config = dict(
    downsampling_factor=8,
    encoder_mlp_ratio=3,
    levels=5,
    max_precond_dim=1024,
    steps=5300,
    lr_schedule='wsd',
    weight_decay=0.4,
)
Rows from block 2 of the encoder of a small image FSQ autoencoder, named by matrix and row number. Rows with one number belong to one neuron. Each number is 50 + 15 x the weight over its row's rms, rounded and kept within 0 to 99. All counts start at 0.
After each neuron's rows are labels from the 100 images, of 14848, where the neuron reaches its highest value: "peak on" is the class under the peak. Only what is clearly more common there than usual is listed. The data: single toy objects rendered from many sides on busy backdrops.
# fc1: MLP up (encoder.blocks.2.mlp.fc1.weight, 480x160), inputs 108-159
# fc2: MLP down (encoder.blocks.2.mlp.fc2.weight, 160x480, transposed), outputs 108-159

fc1.373:78 69 28 34 65 47 57 63 55 46 72 57 67 47 27 42 82 18 64 36 58 64 60 40 26 62 40 72 76 60 39 85 43 69 56 60 53 68 67 63 27 64 58 53 54 80 17 53 26 63 61 38
fc2.373:68 40 34 44 21 35 55 86 32 65 72 68 53 36 54 44 58 24 64 33 36 34 57 52 55 49 30 41 60 35 56 37 19 68 65 28 59 36 56 61 61 41 60 31 66 79 54 37 47 74 49 53
peak on: part in the main colour

fc1.157:55 58 56 56 68 69 32 32 56 33 64 78 45 23 37 71 54 28 69 60 51 59 57 71 31 35 57 51 54 53 66 45 47 74 30 27 47 60 43 63 50 59 47 37 59 47 68 66 54 53 48 53
fc2.157:65 63 38 56 27 00 51 51 54 57 62 35 62 49 70 23 61 53 65 39 49 15 59 59 60 67 73 06 35 62 50 33 73 37 50 55 16 57 49 48 53 56 46 64 56 64 41 81 63 46 63 52
peak on: dark part

fc1.310:57 34 40 85 32 45 56 46 47 87 46 27 24 19 67 55 44 54 59 40 34 50 61 61 51 43 55 76 35 50 46 65 49 52 45 48 58 79 35 08 38 48 40 58 51 53 60 54 53 28 62 75
fc2.310:45 45 30 54 51 33 47 51 41 41 54 48 67 26 38 47 53 53 53 57 43 41 78 68 60 15 39 02 43 64 41 23 67 57 32 36 71 30 44 36 48 62 59 59 59 25 43 51 48 55 44 46
peak on: dark part

fc1.254:49 57 42 20 41 37 57 34 62 48 66 62 35 50 00 46 55 55 69 33 52 26 53 56 62 66 35 57 32 69 58 45 42 66 50 59 45 49 76 52 61 28 59 18 62 46 55 63 66 40 45 52
fc2.254:45 45 45 55 44 92 57 49 66 54 66 75 71 60 88 35 61 49 40 83 39 58 43 34 39 80 44 23 28 47 40 29 61 48 61 49 53 60 50 59 51 68 39 39 32 35 53 86 64 50 42 53
peak on: part in the main colour

fc1.379:51 54 52 35 69 43 49 40 38 38 68 44 48 44 44 16 55 60 60 55 57 58 39 55 34 43 59 68 23 39 61 57 52 47 58 26 50 53 32 42 28 62 51 49 30 67 33 70 42 78 40 32
fc2.379:49 75 49 55 18 40 52 82 52 57 77 66 56 41 49 65 62 48 68 37 51 67 45 58 47 68 69 34 18 57 51 64 44 57 62 21 42 54 37 14 70 46 13 64 41 40 46 86 51 39 62 45
peak on: part in the main colour

fc1.291:57 46 36 56 23 60 63 49 29 38 52 37 38 53 56 07 99 50 51 38 61 50 66 73 51 73 33 66 28 44 68 83 27 49 49 58 25 70 58 56 36 31 48 23 48 57 45 66 37 63 37 51
fc2.291:27 50 56 62 27 61 48 77 65 60 43 56 46 43 98 65 58 58 51 56 67 77 46 65 51 42 34 69 28 51 56 36 66 79 82 55 48 69 64 64 46 44 80 62 39 39 54 59 51 70 56 34
peak on: part in the main colour

fc1.194:53 56 58 31 44 67 45 46 37 66 46 49 58 44 54 69 70 44 60 37 76 51 33 54 77 52 51 65 89 64 56 56 27 65 38 47 51 21 49 66 53 63 48 53 64 63 64 54 37 36 73 46
fc2.194:53 51 59 69 48 54 28 54 52 76 34 38 62 44 54 10 62 55 61 61 44 59 41 24 32 48 61 36 52 56 55 46 53 51 33 53 68 45 50 62 45 36 46 31 38 48 67 65 55 25 59 40
peak on: dark part

fc1.70:47 53 56 49 20 55 80 77 39 68 45 66 13 52 19 79 42 55 71 66 76 60 44 63 29 26 55 08 72 62 46 29 67 58 54 48 35 30 61 59 75 61 31 44 76 43 54 52 40 37 62 50
fc2.70:42 56 58 61 58 37 56 54 52 42 61 41 99 36 81 22 36 57 40 26 61 12 40 57 81 60 52 66 53 63 46 09 41 59 50 43 28 48 61 60 24 54 58 49 51 57 27 40 35 46 62 42
peak on: part in the main colour

fc1.214:86 64 39 50 22 35 50 54 63 72 40 55 52 53 64 43 76 40 60 52 35 55 39 94 65 63 51 23 67 70 47 46 56 60 49 36 54 39 36 78 52 40 54 54 20 47 52 47 60 55 46 25
fc2.214:71 66 40 53 99 59 59 54 43 50 45 47 60 46 44 58 38 58 51 55 65 48 51 71 53 40 35 30 79 67 48 43 46 34 48 62 47 55 22 91 34 65 36 59 27 48 60 39 55 50 55 59
peak on: part in the main colour

fc1.176:42 45 39 38 56 42 26 46 75 53 44 44 33 28 81 67 43 54 54 63 14 50 60 58 45 57 75 37 38 50 50 85 48 53 50 54 67 77 36 69 28 52 40 63 71 24 44 55 58 59 62 63
fc2.176:65 64 60 42 54 68 51 54 46 27 45 40 73 38 14 27 60 74 56 12 58 68 61 27 48 59 58 78 64 67 39 39 58 58 52 32 56 48 49 51 78 68 29 49 69 66 61 49 68 45 54 71
peak on: part in the main colour

fc1.422:30 35 54 49 23 47 49 56 53 50 64 49 69 82 54 65 46 56 66 49 46 38 33 56 30 34 43 50 37 44 67 37 52 42 38 44 36 59 42 51 58 32 39 27 44 56 84 26 38 42 72 71
fc2.422:41 39 75 54 65 12 40 59 18 69 50 56 50 64 53 27 45 57 51 66 65 34 25 50 80 18 20 46 22 52 32 38 60 63 52 43 16 60 34 50 58 68 59 40 49 43 42 48 38 47 59 58
peak on: dark part

fc1.111:34 51 66 33 41 39 60 67 57 51 54 63 62 83 36 39 70 50 61 87 63 50 58 49 43 55 66 21 42 52 46 63 64 33 56 57 52 10 16 60 61 41 65 46 53 48 22 35 56 59 45 47
fc2.111:67 34 52 46 53 52 34 39 64 55 34 47 42 57 57 41 44 74 47 31 70 52 39 46 45 64 39 63 48 73 48 20 41 40 22 55 35 60 41 35 22 55 42 41 45 59 37 57 64 30 31 32
peak on: part in the main colour

fc1.122:46 49 41 58 45 48 32 30 19 65 57 40 45 25 27 61 75 80 64 63 45 42 67 55 48 27 42 54 54 49 65 48 52 63 64 73 60 53 62 60 65 15 60 28 68 54 73 55 40 58 87 64
fc2.122:57 53 41 34 34 39 61 42 06 47 52 22 49 26 65 11 77 72 49 55 77 60 54 65 40 14 35 24 63 40 19 26 55 45 46 34 63 52 42 61 37 70 68 44 38 34 58 40 36 53 61 62
peak on: dark part

fc1.226:46 39 37 67 55 55 42 50 56 48 60 69 64 52 46 45 58 86 31 33 53 39 11 43 48 36 51 52 48 64 36 55 42 63 34 57 73 55 25 52 22 42 61 41 75 74 49 47 75 41 52 73
fc2.226:64 49 37 30 45 47 62 50 48 39 62 78 53 72 79 50 57 46 64 64 35 76 17 68 32 42 33 55 50 66 58 55 86 54 31 30 54 65 24 57 78 35 47 35 54 45 57 77 74 54 36 63
peak on: part in the main colour

fc1.388:33 49 70 25 70 36 67 54 32 46 67 35 45 56 41 27 35 54 70 71 56 52 21 42 36 47 78 69 54 43 60 35 56 35 87 67 70 38 59 42 71 41 57 48 39 73 18 45 38 48 24 43
fc2.388:34 56 53 77 05 43 75 55 43 52 56 48 40 54 57 63 42 55 86 76 62 75 35 45 56 66 66 47 56 62 40 51 61 63 86 50 64 49 58 60 30 34 31 49 36 41 19 44 53 48 58 53
peak on: part in the main colour

fc1.417:07 50 61 80 50 54 46 56 45 42 64 52 34 62 66 47 55 66 65 36 65 44 65 48 13 54 38 24 48 40 60 48 47 73 40 52 46 78 41 24 44 23 51 46 66 61 59 55 69 47 45 31
fc2.417:49 49 73 60 53 23 33 49 40 63 65 54 60 60 61 48 59 49 50 72 39 53 69 42 62 31 27 72 59 63 71 22 64 71 76 31 39 52 54 64 62 59 67 50 68 61 61 46 39 44 52 63
peak on: dark part

fc1.216:70 63 39 67 46 50 46 22 53 61 61 32 55 59 60 43 47 41 58 39 53 44 61 42 69 72 33 69 64 72 60 18 29 50 51 41 42 33 28 62 62 72 50 58 69 35 43 38 36 36 47 15
fc2.216:46 64 35 31 41 70 55 49 76 40 61 32 77 60 55 31 55 56 41 44 35 89 49 32 48 44 49 35 41 59 67 26 35 74 71 29 70 62 45 32 31 59 54 57 40 34 58 42 26 44 50 33
peak on: part in the main colour

fc1.233:50 72 44 59 07 45 56 52 34 49 38 47 61 49 30 40 45 47 57 54 32 48 47 65 65 47 61 50 46 87 42 53 35 50 48 28 36 23 77 53 48 45 50 40 24 64 73 70 47 52 37 23
fc2.233:46 58 46 45 75 33 41 53 45 72 59 52 41 44 71 40 56 56 52 25 46 25 59 75 44 50 53 46 37 45 45 27 79 45 69 40 48 59 77 29 51 51 39 42 33 55 44 82 59 26 52 19
peak on: dark part

fc1.147:47 50 63 48 39 47 56 38 39 56 38 52 62 36 50 52 32 32 53 43 68 40 24 54 62 51 47 10 43 65 53 37 45 68 72 35 39 57 55 37 43 30 60 51 67 85 38 48 39 40 40 59
fc2.147:66 58 65 63 76 66 61 47 26 33 50 52 40 40 35 45 36 51 51 90 56 73 41 43 58 54 18 57 51 67 17 66 44 40 54 43 46 36 44 59 43 64 57 58 43 52 65 60 50 56 28 51
peak on: part in the main colour

fc1.93:48 71 44 47 40 35 31 62 42 59 49 64 59 67 31 39 90 58 63 49 72 60 42 47 38 48 73 37 46 49 42 46 50 49 58 28 30 31 44 73 44 54 62 72 44 61 80 35 40 34 37 56
fc2.93:59 35 53 65 40 41 54 53 71 23 53 58 64 59 23 12 52 52 17 37 62 34 47 40 59 44 57 79 52 60 27 52 58 50 49 57 19 67 38 53 57 59 58 40 29 48 38 62 45 56 70 58
peak on: dark part

fc1.68:11 73 48 28 49 36 34 62 65 48 33 94 47 57 24 45 50 62 51 69 57 41 23 35 43 56 45 33 79 36 56 27 56 81 46 42 54 37 84 65 41 61 49 70 50 68 58 74 49 58 37 57
fc2.68:40 73 53 76 49 65 39 37 71 61 40 37 63 66 55 63 38 34 55 39 38 41 29 55 66 55 55 46 91 39 80 55 61 59 59 45 61 51 69 61 53 35 64 44 51 53 57 75 86 43 61 44
peak on: part in the main colour

fc1.375:60 69 52 61 35 45 37 39 59 62 44 39 26 28 38 26 36 38 35 58 51 36 50 19 51 51 46 43 23 35 40 62 19 42 62 37 34 57 67 96 58 31 40 27 53 61 64 45 68 54 54 42
fc2.375:75 78 28 48 60 56 64 47 47 19 85 51 52 48 41 56 53 46 44 58 47 62 61 25 48 54 48 60 20 36 70 74 43 59 79 49 53 38 30 35 39 57 52 56 54 49 42 38 51 47 42 26
peak on: part in the main colour

fc1.290:45 61 53 67 50 47 50 48 57 77 56 52 18 42 55 36 50 41 55 62 43 40 44 19 54 52 62 23 59 89 53 66 43 75 50 25 46 68 53 53 54 37 50 64 82 75 48 45 46 79 62 29
fc2.290:37 57 60 64 61 28 52 65 68 60 54 65 49 62 48 39 56 36 26 81 21 45 56 80 51 50 69 51 55 55 55 85 69 52 49 47 23 59 47 47 53 50 66 65 73 58 48 52 37 57 52 70
peak on: part in the main colour

fc1.181:39 48 42 39 46 31 46 71 60 41 56 76 63 62 48 40 57 31 74 57 36 67 76 33 67 56 45 48 33 67 57 52 20 59 30 32 40 66 77 44 11 70 25 58 67 41 85 33 72 57 40 51
fc2.181:45 55 42 65 37 85 42 74 63 75 33 54 26 39 60 60 54 57 45 45 59 63 57 39 22 19 75 52 32 55 44 53 53 61 55 36 21 55 73 60 73 16 75 71 50 45 77 42 53 64 71 52
peak on: part in the main colour

fc1.409:84 58 45 55 63 59 40 33 49 16 44 64 30 38 25 62 65 58 43 39 60 37 68 44 29 66 31 61 48 47 57 72 36 80 32 58 50 45 86 67 46 42 50 50 48 45 22 51 52 72 35 23
fc2.409:44 58 47 35 53 79 35 51 55 63 33 70 51 46 85 50 36 63 50 57 53 66 28 41 57 50 49 45 39 62 60 76 65 41 53 33 41 72 57 57 30 57 48 70 55 50 42 49 51 40 40 31
peak on: part in the main colour

fc1.31:57 55 20 68 57 67 42 54 22 45 77 44 43 46 53 36 50 57 47 46 78 74 71 59 46 70 33 59 61 84 59 47 54 53 46 11 49 41 55 35 63 54 33 55 36 80 56 59 58 43 36 67
fc2.31:56 45 42 52 58 16 50 43 25 78 96 51 35 61 54 39 50 54 23 44 59 22 56 22 48 47 61 56 43 46 46 28 32 59 43 46 37 37 57 63 60 33 68 50 64 73 44 71 54 30 25 61
peak on: part in the main colour

fc1.287:55 72 27 48 39 43 55 23 36 43 60 65 68 41 75 47 44 61 54 44 64 42 64 43 35 75 43 32 61 78 60 31 76 58 44 52 43 40 57 51 60 47 39 48 74 30 43 56 46 51 32 60
fc2.287:50 42 22 45 17 43 46 58 63 62 62 59 51 43 45 02 44 54 48 07 44 58 51 28 52 36 42 62 29 63 57 71 35 65 53 47 57 48 41 15 34 36 60 61 52 59 51 67 37 49 51 27
peak on: part in the main colour

fc1.461:41 73 59 80 59 35 31 53 31 47 48 39 72 36 35 35 78 54 76 73 41 36 48 37 23 67 49 49 55 43 78 59 48 53 52 97 49 39 57 49 55 46 65 47 40 66 33 54 48 73 19 48
fc2.461:57 59 49 38 40 72 26 45 34 49 49 46 33 50 57 49 63 41 86 54 51 63 58 72 80 65 43 66 43 43 46 46 79 56 41 51 70 55 66 20 51 43 51 57 55 41 18 59 56 49 23 64
peak on: part in the main colour; part in the second colour

fc1.16:49 29 80 63 31 65 47 57 55 51 57 42 52 46 51 75 66 62 73 56 69 37 34 59 35 41 60 29 80 52 66 50 20 52 48 45 49 37 27 47 25 51 60 48 76 33 66 49 38 60 49 55
fc2.16:58 49 52 51 58 19 45 62 51 61 53 47 55 56 39 08 42 71 44 33 51 76 32 34 54 59 51 65 73 40 45 28 68 36 39 58 48 66 33 67 68 44 54 60 71 40 42 50 47 63 27 49
peak on: part in the main colour

fc1.149:33 65 74 41 69 86 22 52 53 40 56 56 24 51 18 58 49 17 52 44 74 37 54 73 41 38 45 21 33 44 45 38 35 30 18 25 72 47 69 19 41 52 64 40 71 59 65 50 49 53 55 40
fc2.149:52 66 85 43 39 33 40 48 53 60 79 33 80 71 91 38 61 54 66 59 51 67 46 66 44 28 43 83 54 66 47 62 70 58 30 40 69 72 68 42 34 29 52 72 73 41 64 46 49 51 56 32
peak on: part in the main colour; dark part

fc1.172:04 52 36 51 54 39 50 48 67 47 37 67 60 45 49 48 23 68 68 37 45 43 66 26 28 61 38 00 69 30 51 32 55 81 50 43 40 71 60 58 63 35 70 25 64 68 63 64 44 49 41 33
fc2.172:62 27 66 70 46 40 45 47 48 52 63 57 44 43 43 26 30 68 24 42 24 40 60 46 69 31 51 66 59 60 35 71 25 98 63 33 31 31 53 69 61 61 41 49 42 42 62 65 60 57 58 51
peak on: dark part

fc1.116:48 64 59 39 43 39 59 46 56 54 64 45 42 64 48 46 68 69 43 52 52 43 68 44 46 68 35 80 60 40 54 43 25 48 49 63 50 49 50 53 59 39 47 36 63 63 85 52 50 29 73 53
fc2.116:44 38 47 61 65 41 35 61 58 52 49 42 43 56 20 42 56 71 31 52 48 34 77 51 51 35 25 24 49 31 29 45 61 44 46 50 51 38 45 30 31 49 50 40 52 37 50 41 42 40 55 50
peak on: dark part

fc1.218:36 46 59 54 52 72 48 50 38 57 51 36 74 30 33 45 81 67 44 46 60 61 49 46 16 14 69 20 49 40 64 29 70 41 35 70 55 76 39 91 41 58 68 61 38 59 57 47 34 55 68 61
fc2.218:54 32 63 74 45 25 45 35 37 36 48 88 33 27 51 24 66 43 60 56 22 44 49 56 66 35 61 47 42 64 39 75 42 60 43 27 48 50 56 69 59 11 54 66 39 56 45 70 59 35 70 40
peak on: part in the main colour

fc1.178:47 06 60 39 44 66 66 64 69 55 60 81 50 60 45 40 29 39 32 56 59 38 49 42 40 40 44 06 31 46 43 26 49 69 48 70 61 60 21 50 39 65 47 21 72 57 45 55 61 28 59 56
fc2.178:32 00 42 49 26 51 56 42 58 30 69 27 52 44 66 68 48 50 31 58 47 72 40 32 57 50 27 78 38 52 58 36 39 50 33 48 65 61 24 55 61 34 46 36 69 50 51 73 42 63 41 63
peak on: part in the second colour

fc1.405:54 56 56 59 40 36 38 21 51 58 54 48 39 61 29 45 62 63 73 48 55 75 71 41 64 67 53 13 58 61 57 53 59 40 52 42 33 59 66 91 67 70 33 35 42 74 81 57 67 51 49 45
fc2.405:67 38 63 75 61 32 24 64 53 32 54 47 62 53 49 32 24 63 68 50 57 22 78 39 50 77 75 60 39 45 26 48 69 69 51 53 00 46 56 71 49 15 74 47 15 48 48 68 76 53 49 77
peak on: dark part

fc1.224:58 46 51 63 56 54 99 64 53 57 55 48 60 72 45 45 50 18 41 31 57 52 32 28 45 70 35 69 82 76 46 67 47 59 44 45 57 44 37 63 47 18 52 52 34 55 56 50 64 36 43 60
fc2.224:51 31 44 48 56 57 74 66 76 64 63 43 61 76 48 35 50 30 30 52 50 40 46 53 55 63 44 14 68 53 50 49 46 60 47 58 60 40 32 51 37 79 54 48 49 55 38 54 78 74 40 27
peak on: part in the main colour

fc1.285:32 40 46 29 51 30 36 40 48 56 56 27 77 71 54 56 47 42 24 56 41 50 66 64 29 56 63 40 24 38 37 56 79 61 72 89 37 57 60 25 48 51 58 60 13 59 68 71 51 47 32 63
fc2.285:32 52 49 65 41 46 54 55 34 52 58 48 03 74 44 41 36 32 24 40 51 46 68 48 73 60 70 52 33 28 57 52 17 47 63 44 37 20 56 37 49 75 32 35 42 47 40 42 53 64 43 49
peak on: part in the main colour

fc1.414:46 78 34 17 71 28 62 36 71 59 53 48 45 36 34 76 32 26 56 46 31 40 21 22 49 24 57 69 55 22 60 41 54 52 43 38 24 39 34 42 54 72 43 73 52 44 39 46 47 53 60 39
fc2.414:52 53 48 52 58 64 64 40 54 55 71 60 62 62 69 40 67 53 84 49 52 75 20 37 56 32 62 67 60 37 45 69 68 61 36 20 29 46 24 48 45 38 42 64 54 60 51 44 58 39 49 52
peak on: part in the main colour

fc1.292:44 73 55 25 66 23 46 77 48 34 42 52 50 54 56 48 44 44 52 46 33 68 61 45 41 35 09 62 79 71 43 61 51 55 34 52 57 51 53 41 27 71 49 67 42 46 34 57 67 39 59 70
fc2.292:59 61 81 52 41 83 42 63 46 30 38 47 71 27 52 34 41 44 69 49 24 41 47 46 48 38 17 66 55 46 46 52 37 57 52 36 64 74 38 65 77 43 64 64 45 48 38 70 40 64 50 62
peak on: part in the main colour

fc1.410:37 52 36 59 60 26 38 55 47 35 56 38 55 57 61 21 75 37 74 54 42 55 58 51 31 52 43 48 60 72 29 52 46 73 64 67 43 58 34 53 29 42 29 58 21 75 36 33 50 68 31 48
fc2.410:59 35 34 50 20 45 45 35 22 83 48 58 51 36 34 31 53 46 50 27 39 22 43 47 64 27 45 57 48 25 51 42 50 51 42 39 43 37 52 55 77 55 94 68 14 66 37 48 60 30 10 71
peak on: dark part

fc1.459:48 42 04 49 48 56 50 63 53 66 54 42 74 41 41 51 32 33 56 48 58 62 62 52 53 42 53 44 53 53 61 37 36 30 66 44 40 49 37 49 19 57 36 46 50 56 48 35 35 38 62 58
fc2.459:40 16 51 46 70 50 54 45 45 42 80 54 36 52 65 38 23 38 27 26 25 21 20 48 66 38 47 52 49 38 48 65 49 53 40 63 47 53 53 56 70 45 62 55 37 49 55 47 43 67 61 48
peak on: part in the main colour

fc1.43:70 38 50 39 59 41 62 57 40 38 57 44 54 39 45 32 52 58 47 40 45 60 50 56 52 35 61 21 57 44 73 75 50 38 62 55 46 35 48 45 40 41 51 53 27 54 64 36 48 30 47 66
fc2.43:36 52 44 40 26 63 38 65 57 58 20 59 75 27 55 59 53 50 67 62 55 69 57 46 71 45 39 97 42 58 25 75 51 80 75 55 46 43 57 65 47 79 46 43 45 23 61 33 37 56 72 56
peak on: dark part

fc1.59:67 34 59 35 32 53 35 32 47 49 61 33 78 50 56 50 27 48 66 38 45 48 37 57 50 44 48 91 61 58 56 43 39 65 59 51 36 67 20 21 52 68 39 78 35 57 56 64 35 59 57 67
fc2.59:43 41 50 59 74 29 48 57 66 37 60 76 28 45 45 11 49 51 67 45 41 76 56 61 53 41 56 53 62 68 44 56 63 54 47 33 25 38 35 34 27 47 41 75 43 72 37 59 46 74 60 44
peak on: dark part

fc1.196:65 49 58 44 40 67 45 46 54 40 46 42 60 34 50 45 64 49 39 50 53 38 40 53 18 44 38 70 73 79 62 70 34 57 31 57 66 43 26 66 46 56 83 55 63 57 50 72 52 41 48 76
fc2.196:50 46 79 37 36 26 43 62 32 39 64 76 52 51 71 44 73 23 68 43 65 54 52 61 56 45 48 62 71 73 58 36 90 56 29 58 45 62 34 47 63 19 44 60 48 44 32 93 67 59 58 18
peak on: part in the main colour

fc1.28:61 42 70 21 11 22 29 65 68 46 57 13 44 59 81 48 72 46 79 74 74 48 46 48 60 51 45 32 75 32 46 42 33 39 65 39 32 78 64 48 12 26 44 51 65 73 61 28 50 47 86 57
fc2.28:59 51 74 49 92 43 35 53 28 61 60 55 44 46 00 56 44 53 79 37 56 28 47 25 35 35 38 48 83 25 47 32 57 57 55 45 46 50 59 65 77 71 58 52 38 54 59 51 58 40 67 59
peak on: dark part

fc1.29:32 30 45 79 80 52 83 54 53 38 29 48 17 61 79 36 24 26 49 57 50 46 32 16 41 62 36 52 64 16 62 41 38 55 21 49 63 63 53 40 47 26 57 65 49 50 43 48 51 66 36 49
fc2.29:29 18 51 51 39 52 66 52 43 45 36 45 67 74 46 49 51 42 39 48 49 46 33 37 66 53 32 12 72 15 68 43 70 46 20 67 62 55 31 58 58 45 71 57 52 57 49 31 48 57 50 32
peak on: part in the main colour

fc1.386:45 46 57 76 52 39 57 50 54 68 40 28 61 32 41 50 71 30 62 58 39 57 37 37 37 53 49 34 82 53 40 67 64 33 64 45 47 69 52 37 56 41 30 99 60 57 47 69 50 51 50 41
fc2.386:58 49 24 59 43 38 48 46 67 34 45 82 52 48 21 42 42 34 31 33 73 41 63 51 65 39 61 60 57 49 43 46 53 57 58 31 22 14 54 21 31 40 83 57 64 59 61 47 45 55 71 66
peak on: part in the main colour